config.toml
encoder_activation = "silu"
encoder_inner_norm = false
encoder_widths = [96, 192, 384]
Rows from block 9 of the encoder of a small segmentation model, named by matrix and row number. Rows with one number belong to one neuron. Each number is 128 + 24 x the weight over its row's rms, rounded and kept within 0 to 255. All counts start at 0.
After each neuron's rows are labels from the 100 images, of 14976, where the neuron reaches its highest value: "top examples" is what is common among them. Only what is clearly more common there than usual is listed. The data: rendered scenes of coloured solids on a plain floor.
# fc1: MLP up (encoder.blocks.9.mlp.fc1.weight, 384x192), inputs 0-95
# fc2: MLP down (encoder.blocks.9.mlp.fc2.weight, 192x384, transposed), outputs 0-95

fc1.276 [152 120 137  99  80 126 141 137 141 106 146 167 144 135 132 110 157 116 114 117 104 138 147 134  93 109 114 144 132  90 110 139 124 133 117 161 138 129 120 133 179 169  77  58 145  88 158 104 137  96 111 163 144 132 123  79 121 114 139 137 144 119 171 137  91 160 143 118 129 146 147 109 105 127 144 109 158 134  90 113 136 139  94 171 113 143 144 139 121 104 132 111 131 114 161 103]
fc2.276 [129 150 149 110 140 111 138 108 127 141 131  96 119 140 149 105 131 131 133 116 156 147 166 141 117 141 118 148 141 115  94 119 129 113 147 139 129 137 122 127 165 128  98 126  86 142 124 107 118  91 128 112 151 112 170  99 116 138 141 136 134 124 157  79 132 102 113 106  99 134 119 169 138 130  77 112 167  86 166 135 115 111 131 128 135 128 119 177 137 134 138 131 135 140  93 149]
top examples: capsule

fc1.146 [119 177 203  93 118 125 129 114 117 106  74 130 114 136 109 128  76 104 144 118 138 113 140 125 119 128 125 139 149 118 102 139 120 143  85 131 127 120 145  98 147 148 102  75 130 156 133 138 146 135 129 147 124 161 113 120 167 186 114 107 120 126 151  87 136 118 153 125 127 118 125  86 121 127 145 134 125  89 166 134 133 141 151 182 139 153 148 162 165 120 138 131 181 113 137 100]
fc2.146 [123 107 112 180 161 150 136 157 185 130 147 120 116 132 155 130 136  90 100 109 139 133 130  86 115 105 147  86 146 116 173 126 145  98  92 134 126 121 150  93  94 106 150 112 125 149 102 110 134 132 164 178 135 127 152 154 129 133 147 111  96 143 131 137 118 157  94 132 181  85 124 127 102 134 148 148  99 172  96 184 118 129 101 169 154 117 171 156 116 132 142 142 143 120  73 123]
top examples: star block

fc1.30 [119  82 119 140 124 112 123 126  90 109 132  97 177 147 153 137  97 121 116  83 147 145  85 155 115 108 139  87 124  93  91 154 103 129 108 118 119 146 135 126 162 142 153 139 152  86 108 106 150 131 124  81 127 121 125 138 111 138 135 120 120 144 107 173 134 113  84 153 126  73 152 136 112 130 132  99 109 157 138 128 144 176 161 133 114 147 109 113  77 101 155 108 174  88 150 106]
fc2.30 [145 148 133 123 149 151 137 115 135 133 119 117 103 110  80 131 128  94 182 179 100 120 103 117 133 113 125 154 142 148 114 150 105 132 141 121 161  95 136 145 119 125 130 109 127 115 131 155  86  96 121 118 103  94 114 119  94 121 118 116 122 164 100 138 118 124 148 133 138 156  87 131 144 119 167 101 102 131 123 159 123  93 128  98 187 124 142 120 168 156 151 117 107 142 110 101]
top examples: octahedron

fc1.233 [164 113 169 134 120 139 119  40  88 107 186 128 166  88 153 113 150  83 112 154  85 186 160 133 107 162 143 155 141 118 109 127 108 108 146 102 108 144 123 150 152 101 137 150 143  98 150 127 122 137 159 118 119 150 129 108 138 147 115 124 134 126 163 185 112 120 134 165  89 106 108 117 117  99 117 120 125 108 174 113  81 121 102 150  78 127 139  73 127 132 103 100  77 152 121 130]
fc2.233 [107 124 101 119  95  96  86 185 149 107 134 112 140 149 107 149  79 123 137 116 162 118 117 165 140  88  71 124 113 148 123 157 137 136 129 107 124 100 120 132 140 157 146 144 154 116 137 152 131 107 115 147 104 114 113 104 155 116 142 122 124 130 127 127 137  81 104  94 136 147 144 149 130 183 148 144 135 207 128 113 121 104 179 107 147 158  97 130  92 106 160 154 159 111 132 126]
top examples: capsule

fc1.383 [136  93 110  90 150 136  89  93 119 130 135 117 129 120  86 126 130 123 151 171 135 191  89 155 106 119 117 165 146 116 139 139 161 131 125 131 148 109 128 136 144 147  94 136 160 170 152 126 152 136 119 116 110  79 146 164  89 129 128 111 125 109 122 121 119 141 146 138 111 140 135 206 144 131 103 130 122  76 149 101 128 111 131 174 129 108 120 115 132  98 161 106 145 103 118 164]
fc2.383 [136 150 169 129 112 109 149 156  72 111 123 135 106 139 132 116 117 102  67 150 140 118 160  71 126 140  85 134 119 143 142 133  96 126 165 156 133  93 147 108 159 156 136 141 124 149 144 142 125 131  91 132 166  77 133 132 140  58 156 114 159 157 107 158 129  97 141 106 105 128 152 109 137  88 149 159 126 122 111 129 111 109 109 129 151 151 120 147 120 113 158  84 135 177 148 130]
top examples: bowl; disc

fc1.323 [126 144 170 124 121 120 137 150 126 103 117 138 111 145 110 150 120 120 128 119 138 119 122 144 106 123 122 102 101 161 112 118 118 102 174 124  93 147 125 122 121 115 152 120 100 134 153 148 116 129 116 132 113 153  69 158 141 126 144 147 158 137 147 117 136 134 153  74 108  68 105 113 131 122 166 196 122 154 112 146 118 124 127 116 114 161 121 125 159 103 130 142  79 144 145 153]
fc2.323 [127  92 111 103  97 145 102 153 129 143 169 118 153 128 141  88 110 122 157 145 111 126  97 120 109 129 149 131 161 106 134 140 136 162 124 130 119 118 174 118  93 128 126 131 146  92 152 117 140 123 124 149 132 109 165  90 109 113 137  68 100 119 170 121 161 143 124 110 151 152 118  90 120 136 152 112 145 125 124 135 134 122 166 108 132 136  90 154 110 122  97 150 149 135 135 168]
top examples: capsule

fc1.154 [138 112 133 156 131 134 164 143  90 129 136 116 119 115 104 149 104 188 110 116 147 115 126 111 125 113  99 103 120  78 146 115 107 161  79 125 169 112 154  91 117 155 100  78 134 121 124 144  95 138 114 162 128  93 122 139 119 138 189 145 163 106 124 164 123  97  86 154  82 138 136  80 125 148 137 152 155 121  88 135 129  74  99 120 108 124 157 111 122 132 152 119 155 120  90 103]
fc2.154 [122  83 140 125 146 146 127 186 134 132 145 158 126 170 125 174 134 118 132 127  99 128 128  93 167 103 136 133  93 144 132 115 123 143 146 121 108 115 141 102 115 114 104 144 138  78 174 105 148 143 127  96 127 129 111 141 112 167 103 160 154 117 106 120 108 182 133  98 123 118 136 184 168 134 123 112 137 138 131 130 119 112 112 140 148  96 109 131 150 143 150  91 125 141 135  99]
top examples: white object; cone

fc1.286 [105 159 182 125 133 128  93 110 155  94 136 133 125 133 119 118  86 111 153 114 129 114 194 139 117 133 119 172 100 168 141 107 133 156 104 137 123 154 109 137 135  82 119 115 140 151 155 113 134  97  68 136 108 124 103 100 136 122 159 127 109 159 189 132 155 113 153 129  97 117 145 145 134 106 131 148 117 103 125 125 133 130 127 128 113 127  49  98 127 167 150 129 174 118  91 142]
fc2.286 [181 126  96 141 156 121 116 141 114 157 171 111  93 117 123 143 128 138  91 168 139 118 127 131 144 126 184 109 149  94 144  71 138 101 105 140 148 135 143 140 118 141 153 128  70 104 156 152  62 154 160 165 117 122  93 103 108 122 122 131 140 194 122 110 150 135 120  83  88 132 158 108 120 109 131 112 138 161  90 124 142 121 135  88 138 100 110 172 119 123 110 128 153 115 127 144]
top examples: star block

fc1.223 [181 136  96 136 127 149 178 146  87 130 168 164 128 134 142 126 132 148 174  97  95 129 124  84 102 115 159 106 111 171 163 141 100 159  79 152 121 153 140 141 111 123 117 134 163  94 139 138 124 141 118 110 134 194 125 117  95 161 143 117 114 126 127 162  97 120 117 123 126  94 103 120 147 117  78 171 163 117 141 148 145 108 125 144  81 158 142 111 148 115 111 116  83 147 155  77]
fc2.223 [107 141 104 117 119 140 129 104 144 136 141 107 109 102 107 170 150 125 138 172 122 136 128 168 148 120 126 103  99 112 111 115 113 125 149  88 134 126 159 126 169 132 159 131  93 110 103 139 133 109 138 156 140 140 127 135 167 104  91 109 113  92  97 138 138 125 124 112 119 141 128 202 131 143 126 109  70 167 168 141 129 114 147 105 160 139 177 102 133 104 140 139 145  82 108 158]
top examples: white object; octahedron; its colour: grey

fc1.195 [148 159 152 122 125 146 114 160 106 161 123 143 127 164 146 132 127 127 130 154 157 110 140 113 108 140 130 125  82 133 112 153 131 127 163 125 160  87 131 154 157  92 128 118 133 164 160  92 123 103 135 101 153 205 130 130  89 120 130 151 153 135 112 135 143 137 125 146 103 121 136 119 143  60 157 162 161 143 115 165 118 107  82 139  95 114 112 143 159 134 124 142 185 138 103 152]
fc2.195 [123  81 131 115  99 119  94 144 131 121 159  81 121 108 144 106 132 146 131 147 112 161 131 123 169 131 121 127 109 141  76 138 161 159 133 153  94 152 130  92 105 138 148 117  94 110  98  99 159 133 134 100 113 126 124 126 135 112 101 141 106 164 177 146 109 153 134 142 117 123 129 153 125 122 142 150 102 185 141 137 139 149 161 110  87  90 173 136 102 111 154 103 113 123 105  92]
top examples: octahedron

fc1.87 [111 126 122 163 126 131 165 116 150 116 119 114 106 171 120 193 108 140 159 145 117 136 144 134 154 138 152 124 121 155  87 107 121 136 160  89 123 116 100 170 125  98 161 144  73 124 121  93 101 126 131  82 113 113 126 106 137 117 123 135 122 164 142 112 117 161 133 117 109  81 132 120 156 125  95 138 136  72 114 179 100 119 105 117 101 152 130 141 182 150 141  95 130 115 143 152]
fc2.87 [136 119  94 129 116 138 156 127  91 149 142 104  95 130 105 137 109 138 131 116  94 143  85 113 146 103  97 125 110 119 150  84  93 144 116  94 131 136 130 166 123 156 102 156 158  93 100 136  94 158 145 132 135 100 116 130 103 176 131 127 153 125 138 144 125 143 104 162 142 108 146  83 128 118 144 187 153 125 120  52 124 121 143 172 131 140 157  85  96 168 108 143 162 133 116 157]
top examples: tube; bowl; largest object: tube

fc1.8 [123 122 133 129 128 145 117  88 150 125 113 147 120 142 139  97 169 160 138 131 123 137 160 143 107  87 118 135 111 147 167 133 155 124 155  89 143  96 142 153  78 102 131 133  83 159 149 124 159 125 135 121 125 138 145 105  92 199 110 107 142 146 119 125 120 123 152  84 105 132 102 135 118 137 126 149 116 140 147 153 137 118 164 144 127 138 169 129 113 140 183 118 100 118 129  94]
fc2.8 [122  70 130 137 129 120 134 127 148 157 165 109 153  93  94 192 151 111 128 117 170 112  87 158  96 116 122 134 127  99 116 138 116 171  98 128 122 156 111  81 107 144 114 109 197 104 152 134 107 134 134 111  89 115 139 147 175 115 140 131  98 129 119 115 111 136 138 160 136 139 119 141 126 106 105 137 117 129 111 122 132 140 126 115 124  88 109 137 153 101 120 126 113 119 186  87]
top examples: octahedron

fc1.347 [ 77 111  94 145 175 153 124  98 104 162 147 132 123 141 141 140 153 150 138 156 161 154 132 100  83 183  90  99  91 139 153 148 142 108 141 173 155 154 107 127 167  99 137 147 133 162 145 129 124 128 102 140  69 135 108 137 112 132 144 145 133  97 124 123 104 107 117 144 123 139 121 141  95  91 102 123 169 115 156 150 113  98 168 116 149 101 164  76 129 156 122 120 103 128 118 129]
fc2.347 [156 146 111  70  83  98 141 156 150  99 130  95 130 109 148 128 119 116 138 101 112 104 118 116 115 143 153 102  82 123 171 117 120 112 105 126  96 133  81 112 146 148 119 134 125 132 135 134 152  85  95 128 119 116 119 121 130 132  90 125 119 177 111 133 117 158 135 157 114 155  99 167 153 130  96 142 118 149 128 143 122 126 120  98 121  99 143 146 135 138  83 137  98 111 143 138]
top examples: cube

fc1.313 [139 153 106 115 112 136 115 125 127  70  76 133 101 161 101 150 136 125 125 112 147 127 114 140 147  95  98 120 126 177  95  65 107  98 106 151 140 127 172 152 149 125 119  94 163 150 117 124 118 122  98 105 106 103 128 139  71 117 160  88 166 127 135  95 112 112 112 119 108 136 138 136 146 154  96 107 167  99 161 154 146 123 102 134 115 133 115 169 111 135 176 107 107 149 155 158]
fc2.313 [133 138 129 169 178 139 131 127 148 100 114 158 144  99 162  97 116 118 115 121 110 133 168 114 145 178 135 144 131 135 114 132 161 127 138 114 169 125  85  93 153 123 130 140 158  87 135 127 165 134 102 131 107  60 120 151 145 154  89 188 149 117 102 142  80 126 132 125 141 110 141  82 113 110 137 127 144 134 124 122 128 103 141 139 135  91  85 151 131 135 129  77 144 142 119 132]
top examples: capsule

fc1.62 [131 149 139 107 131 159 115 127 130 127 116  97 123 124 127 141 136 136 150  79 112 132  91 178 104 116 140 185 166 124 144 149 121 166 124 137 103  71 123 179 115 138 136 116 189 141 150 138 141 165 101 102 135 124 115 108 101 130 139 152 127 133 157 171 129 177 153 112 143 148 126  83 142  98 121 107 129 145 132 123 142 126 160 105  94 100 158 112 152  94 115  99 188 114 118 173]
fc2.62 [138  89 151 187 123 141 157 132 151 157 133 105  93 119  98 104 146 164  81 110 138 110 189 102 126 116 163 150 118 104 130  88 131 135 116 117  99 141  72 120 137 144  90 100 121 114  96 112 135 145 121 123 150 145 151 119 145 119 136  92 170 170 178 110 105 136  92 193 147 172 122 136 136 141 134 180 114 138 145 118 155 119 120  79 148 137 113 122 157 137 157 175 120 161 126 114]
top examples: white object

fc1.39 [112 175 148 102 146 145 103 128 157 128 124 116 142 151 167 142 135 113  81 128 106 182  68 118 127 116  97 116  85 112  97 149 175 119 137 122 120 174 138  81  83 108 137 144  84 121 112 109 115 137 149  92 110 162 113 120 133 144 149 144 164 143 102 100  96 116 162 138 151 145 116 116 153 109 169 177  95 144 120 124 105 132 141 143 112  94 113 126 106 141  92 148 151  75 142 114]
fc2.39 [123 108 134 151 106 119 111 139  94 161 160 132 106 116 135 155 155 155 147 129 139 110 126 133 131 145 187 112  84 130  87 111 128 113 138 130 153 123 127 101 186 119 159 137 100 115 150 112 152 118 125 131 129 116  98 112 143  78 154 141 144 158 130  97  95 183 151 146 160 167 114 124 141 132 149 157 130 143 110  92 128 172 166  79 116 129 118 152 137  77 113 145 130 172 137 153]
top examples: tube; largest object: tube

fc1.289 [ 75 158 169 156 142 148 128 116 133 155 111 175 126 170 114  98 125 130 114 208 138 128 108 137 144 114  97 128 107 121 154 107 131 137 133 163 159 134 106 109 125 128 134 102 122 118 117 132 109 152 145 147 115 136  85 134 144 130 124  96 142 112 142 136  97  74 122 114 131 119 138 133 100 109 147 132 142 172 105 110 109  89 114 143 120 138 148 103  91 124 149 125 150 120 120 122]
fc2.289 [174 127 113 141 146  95 151 173  96 133 117  88 131 101 140 160 131 135 141 146 137 161 133 116 119 118 176  87 179 155 135 161 129 159 106  89 119 170 113 159 151 137 109 122 114 108 152 125 137 142 120 138 177  97  82 103 108 160 147 152 114 172 117 109 175 146 121 117 108 148 111 156 141 151  86 116 145 124 135 154  98 125 191  84 114 109 180 113 162 154 128 138 102 107 128 120]
top examples: torus

fc1.72 [163 164 124 135 106 154 143 112 155  86 104 151 151 133 146 138 135 145 123 113 108  75 109  82  92 119 121  92 121 132 117 117 176 127 141 156 120 116 113 128 102 168 112 116 111 124 101  68 114 123 162  98 144 110 152 132 118 103 159 135 134  91 109 109 113 142 145 120 120 137 138 162 124 115 107 131 146 103 119 195  70 136 145 131 157 147 200 186 124 164 168 127 104 118 116 114]
fc2.72 [153 127 139 116 131 131 153 137  98 128 150 117 124 106 125 147  91 135 121 154 152 120 124 166 157 110 118 148 141 130 107 104  73 124 112 148 144 139 142 121 111 140 109 129 104 163 123 119 146 151 115 112 115 127  84 135 137 118 110  58 153 152 155 176 161 135 134 118  89 175 131 155 136 185 134 135  80 144 147 129 189 130 104 141 141 114  97 109  93  75 125 144 161 129 117 134]
top examples: bowl

fc1.149 [154 108 179  89  68 130 191 130 149 136 117 101 139 116 149 118 126 103 160 143 113 131 114 133 126  95  96 138 123 150 106 168 125 128  89 143 105 126 130 117 112 150 139 111 107  73 117 143 116 112  99 138  60 147 129 178 185 139 103 173 153 142 128 173 143 128  87 116 111  77 124 124  93 154 149  88 163 167 166 149 141 136 133 130  89 108 169  75 108  93 135 132 125 137 146 177]
fc2.149 [145 147  96 152 128 119 111 129 198 135 178 121 171  95 142  88 121 116 113 142 110 111 134 168 128 146 169 162 150 134 177 106 156 120 143 148 163 126 117 160 118 100 119 133 162 142 132 100 124 158 155 148 152 134 137  70 118 102 145  84 114 151 107 135 134  94 127  98 108 136 118  96 156 138 112 116 113  60 100  93 107 127 149  91 117 119 106 165  86 143 130  88 143  98 110 110]
top examples: octahedron

fc1.283 [112 154 127 132 115 109 106 114 170  82 130 135 117  86 122 144 122 161 115 151 147  98 173 111 134 156 130 131 141 120 162 156 157 135 141  88 121  90 144  98 157 116 135 130 201 105 174 141  85 111 133 106 152 113 129 126 121 135 168 118 148  95 137 110 159 158 149 133 107 107 186 107 116 114 172 129 150 151 143 113 113 157  67 130 137 162 134 110  92 138 116 126  97 134 116  99]
fc2.283 [116 106 141 135  96 117 167  91  95 186 163 100 167 138 139 151 138 134 137 151 167 158 130 122 115 129 103 115 105 154  90 130 127 116 143 125 130 125 130 139 102 136  92  99 119 159  93 162 152 114 123  95  72 154 105 106  99 116 104 141 136 110 153 121 120 115 198 101 146 101 161 112 142 126 136 131 119 140  85 129 141 134 156 158 137 114 118 173 155 117 127 128 126  90 162 109]
top examples: tube

fc1.343 [130 138 123  87 105 136 125 120 151 122 159 124 125 170 162 123 107 100 132 121 126 125 131 137 124 178 146 144 112 100 137  96  96 108  95 114 106 127  83 135 112 130 166 131 117 126 111 103 112 129 137 140 138 127 121 155 122 124 140 131 140 153 120 138 112 157 102 155 131 141 122 131 141 213 120 191 127 117  88 122 129 141 141 135 103 130 136 128 159 154 108 146  97 101 155 161]
fc2.343 [152 159 141 162 109 142 134 134 133 109 121 111 116 148 131 121 105 122  71 167 151 142  86 103 119 106 133 144 138 172 119 127 182  82 134 123  93 152 117 122 123 103 146 142 133 140 146 112 142 128 126 123 110 138 128 161 114 124 112 132 136 149 160 133 167 115 133 158 153 110 107 126 147 173 128 101 107 102 201 200 133 137 120 161 136 126 134 125 120 155 144 138 127 154  96 127]
top examples: light from the right; pyramid

fc1.53 [143 144 161 123 104  84 165 118 136 169 157 134 100 151 117 130 130 159 154 124 115  94 145 133 146 155 170 128 118 128 115 157 125 125 115 102 148  74 129 153  98 149 120 113 160 146 143 145 122 111 110 131 119 134 103 180 173 163 124 140 116 140 125 122  95 105 139 119 146 153 126  86 115 133 102 142 136 140 139 141 132 151  78 160 109 148 157 100 131 102 152  83  97 166 118  71]
fc2.53 [144 119 134 137 119 152 121 160 124 124 117 130 162 125 155 126 149 146 157  96  94 140 146 144 111 130 155 158 169  69 142 123  88 152 143 167 173 119  88  61 111 168  91 137 117 108 108  95  80 149 113 136 118  90 115  98 111 157 122 123 146  95 134 117 132 133 103 126 112 132  98 141 132  93 141 125 124 159 137 139 170 105 141 121 134 130 152 156 158 158 103 109 155 110 120 145]
top examples: light from the right; bowl; largest object: bowl

fc1.246 [114 120 122 121 139  79 123 104 135  90 163  72  90 126 191 106 133 137 129  81 159 173 122 145 146 127 112 138 127 121 110 102 126 156 138 151 143  91  94 123 135 130 150 113 149 146 182 139 119 151 142  81 140 127 123 144 165 130 134 154 159 134 130 136 147 133 124 152 168 142 143 145  93 132  80 142 115 104 118  93 149 104 138 125 121 161 117 159 107 185 148 126 163 118 121 134]
fc2.246 [133 152 133 139 106 136 106 158 134 178 123 140 106 113 105 131 114 132 182 134 110 117  88 142 144 117 131 148 112 125 132 113 121 104 131 148 117 128 125 139 120  89  92 162 113 126 106 129 138 139 121 167  90 172 153 152 115 151 101  97 134 145 122 125  84 117 124  94 136 120  97  87 123 155 118 119 142 139 163 119 116 123 160 124 154 148 126  96 129 141 138 101 136  96 172  96]
top examples: white object; grey object; its colour: white

fc1.309 [142 118 135 113 122 131 155 146 163 130 112  63 157 149 111 163 174 144 123 124 134 131 126 161 152 133 113 145 172 118 105 135 143 119 130  76 115 142 120 165 115 140 165 115  94  76 127  83 115 146  97  91 120 124 103 132 122  83  94 151 121 140  96 128 137 162  96 122 136 150 143 134 175  83 134 117 116 107 115 116 131 118 123 143 141 141 164 167 145 119 149 130 168  80 124 135]
fc2.309 [181 118 107 109 144 129  90 106 177 125 110 180 132 131 135 174 139 137 111 116 135 124  74 135 134 122 139 151 167 131 198  88  81 194 116 128 104 157 109 129  88 137 135  91 153 115 146 132 153 107 127 127 129 114 171 100 139 118 124  82 157 142 121 132 100 133 132 176 118 148  78 134 156 136 136 103 109 116 115 132 135 113 118 134 145 104 151  86 117 151 135  89 115 117 129 103]
top examples: octahedron; largest object: octahedron

fc1.183 [ 93 124 118 119 131 100  89 157 134 125 154 112 167 114 173 133 139 174 141 112 123 163 100 123 155  90 140 144 172 154 123  77 123 136 152 109 128 129 137  98 107 114 140 115 117 101 134 154 138 202 107 134 127 155  96 126 123 179 109 104 109 123 146 122 133 136 126 137  95 136 124 146 150 115 132 132 131 131 114 140 101 107 126 123 170 115 140 144 110  96 121 143 112  81  81 108]
fc2.183 [149 117 165 147 133 116 145 128 129 135 118 145 113 153  99 187 133  73 151 144 146 112  91 190 110 143 137  87  81 132 125 147 169 127 156 138  96 127 113 154 119 138 118 119  84 108 158 118 113  89 135 118 105 165  85 168 115 119 122 111 124  96 119  83 148 134 132 175 136 150 128 114 112 131 144 163 107  93 145 119 132 138 139 166 114 159 137 146 119 129 153 110 110 143 156 163]
top examples: torus; chain link

fc1.84 [112 129 107 149  79 135 128 167 165 126 192 143 132 126 145 136 154  91 167 128 112 114 138 107 139 137 125 105 109 114 151 120 181 155 184  95 152 127 118 147 114  76 111  89 107 182 136 128 167 148 143 116 103 168 141 108 134 117  99 112 128 141  90 105  92  88 106 143 160  74 163 112 141 103 137 161 101 148 112 144 128 107 126 119 141 106 119  92 158 131 120 134 134 139 112 152]
fc2.84 [128 110 101 111 150 164 142 150 124 122 122  99  93 125 107 136 132 129 136 104 128 142 149  84 147 144  92 162 112 140 132 127 128 127 100 128 157 101 172 135  89 158  93 158 153 142 144 168 128 170 108 107 117  76 121 101 107 149 143 126 117 156 157 107 131 139 100 139  77 139 122 130 104 110 162 120 178 113 168 132 104 101 103 112 143 142 119 107 110 117 105 103 150 150  98 133]
top examples: light from the right; grey object; egg

fc1.164 [113 122 132 147 113 142 105 126 130  57  88 127  96 172 125 146 152 179 108 144 112 128 137 128  88  95 135  62 129 129 133 129  99 153 135 122  86 146 142 137 117 125 134  84 158  90 116 131  98 119 137  98 107 131 145 116 124 135 178 118 122 133 151 164 111 110 119 165 128 117  99 148 109 120 119 123  78 116 103 176 104 116 115 111 132 147 138 121 123 153 183 174 150 123 130 143]
fc2.164 [122 103 131 121 107 145 164 161 111 152 136 138 110 132 112 105  63 116 123 151 121 135 138  89 168 102 105 103 190 157 133 143 110 129 132  86 166 135 102 134 141 142 162 116 114 104 178 158 112 138 127 114 124  73 109 128 142 125 130 111 126 133 198 102 132 142 147 126  88 132 133 130 153 142 121 117 141 155  80 180 136 133 172 178 114 128 146 135  97 153  94 112 126 111 150 101]
top examples: capsule

fc1.209 [116 132 186 142 130 120 156 119 102 128 159 134 142 156  89 129  84 104 124 135 164 117 127 134 156 160 126 111 144 145 136 133 106 153 173 146 150 122 152 127 180 137 143  95  94 126 104 127 121 114 113 119 129 148 105 143 130 112 104 101 114 108 120  91 104  93 141 151 127 125 146 112 126 163 120 137 105 112 162 182 144 107 157 172  96 149 163 147 169 119 166  92 141 141 125 145]
fc2.209 [147 137  91 143 167 138 154  95 151 137 151 142 146 102 135 127  88 169 157 134 171 145 138 136  99 147 118 112 120  97 177 121 152 142  88  91 104 113 102 156  98 177 119 138 171 131 128 122 133 153 136 140 131 119 153 125  94 117 139 139 144 134 111 120 105 146 115 125 159 119 141 112 144  89 130 119 159 128 130 127 123 154 117 120 136 119 110 103 113 120 122 155 136  97  87  70]
top examples: cube; hexagonal prism; largest object: cube; largest object: hexagonal prism

fc1.346 [ 62 115 143 137 125 140 124 110 140 143 135 132 124 171 108 109 111 129 114 128 140 124 129 112  84 143 141  82 117 111 147 134 153 116 132 154 151 114 132 115 159 118 134 150 123 159 122 124 139  78 131 125 106 147 109 202 107 106 101 159 116 129 139 129  94  89 127  95 132 143 176 113 149 149 135 144 151 120 145 118 136 129 130 174 158 157 124 133 155 112 133  98 174 106 102 114]
fc2.346 [122 151 169 140 134 150 124 166 121 146 112 137 107 124 145 108 138 151 135 125 121  80 131 120 142 140  86 136 163 123 143 145 102 155 114 156 107  87 121 120 131 124 132 156 122  93 126 131 101 130 108 121 151  84 117  95  68 132 101 117 133  91 123 167 131 159 110 139 170  98 165 120 131 103 108 150 153 102 102 114 163 127 151 176  68 111 170 171 168 136 133 128 164 126 139  96]
top examples: light from the right; cone; cylinder

fc1.236 [127 148 147 124  94 157 120 118 106 119 101 178 108  95 142 107 129 125 155 106 136 106 109 136  97 135 119 116 132  95  93 106 100 120 189 140 130  89  97 178 171  67 129 139 138 100 109 135 110 155 106 131 118 110 159 135 110 137 121 129 139 123 124 157  98  94  94 129 160 101 166 122  95 135 112 124 134 150 108 133 152  96  99 112  97 102 133 109  88 129 170 108 127 179 172 139]
fc2.236 [104  95 118 155 133 140 114 150 131 136 161 111 127 121  95 117 143 118 118  93 112 118 128 147 151 125  96 128 125 148 114 118 125 130 146 157  98 156 132 135 120 186 137 147 123 123 149 139 129 143 110 110 143 152 124 105 149 117 135  87 117 160 163 147 168 119 107 118 118 109 126 170 110 120 134 169 125 149 158 121 135  97 127  90  99 156 168 124 120 120 147 120 118 120  97 149]
top examples: capsule; bowl

fc1.227 [141 150 151 141  98 165 112 107 163 163 133 120 121 142 131 160 135 129 119  99 147 138 130 147 170 109 115 158 111 108 107 142 156 113 132 133  87 157 139  70  87 125 115 154  94 106 143  65 116 138  85 152 108 164  88 128 110  98 140 117 140 197 108 159 130 139 145 133 133 152 160 146 100 104  65 118 162 133 117 129 115 131 106 120 114 124 119 124 165 159 116 102 159 101 143 103]
fc2.227 [127 168 142 147 125 127 152 114 138 140 135 110  80 120 161 133 115 124 156 143 128 124 127 206 164 149 151 131 164 118 140 112 125 151  82 117 136 128 137 120 128 143 152 135 158 150  78 160 137 109 144 140 111  77 154 139 123  92 104 145 165 100 185 119 118 111 132  95 107 122 163 104 158 173 116 135  94 170 140 128 130 132 129 150 126  85 170 109 129 144 125  99 149 157  99 169]
top examples: octahedron

fc1.341 [155  93 134 174 135 116  90 162 174 132 146 111 123 122 121 125 107 145 118 157 165 128 162 122 160 117 131 154 133 118 123  87 149 108 159 104 112 117 124 104 155 138 152 141 151 120 131 112 146 144 164  99 121 140 112 114  79 159  97 152 167 111 110 119 126 128  99 164 102 129 116 111 156 123 165  89  90 130 114 152 142 118  98  71 107 131 144 143 161  99 132 116 135 103 130 126]
fc2.341 [118  86 134 111 148 131 132 122 159 147 108 134 129 100 106 119  57 118  81 130 121 166 117 148 109 112 141 102 137  97 143 118 127 115 120 137 135 141 116 135  92  96 131 107 128 147 103 113 142 128 155 109 131 120 123 121 157 121 114 165 115  84 134 134 164 120 119 158  70 180 116 143 147  66 127 131 163  77 113 145 143 103 136 137 158 159 100 160  91 141 147 111 152  76 130 123]
top examples: torus; chain link

fc1.382 [120  85  99 118 160 108 122 127 122 117 140 145 129 144 110 120 182 143 128 133 134 102 109 152 107 107 129 117 108 108 116 157 140 168 105  91 140 153 118 107 152  92 155 163 104 128 143  87 103 132 154 159 155 168 137 113 145 104 103 103 149 146 105 129 117 174 116 125 108 105 131  95 126 157 128 119 153 122 154  87 163 129 110 117 109 116 128 110 151 158 153 112 138 140 139 101]
fc2.382 [161 162 104 149 146 137 157 104 128 100 127 130 109 135 163 169 112 121 149 144 117 112 125 127 165  92 102 127 133 147 113 146 155 153 100 148 128 125 112 147 110 149 149  88 145 155 128  94 151 105 136 139 174 109 112 113  81 136 107 129 146 162 183 120 165 106 144 151 104 165 122 150 131 124 118  95 145 125 113 136 106 116 121 152 160 143 113  98 112 125 124 133 117 156 139 110]
top examples: star block; chain link; cube frame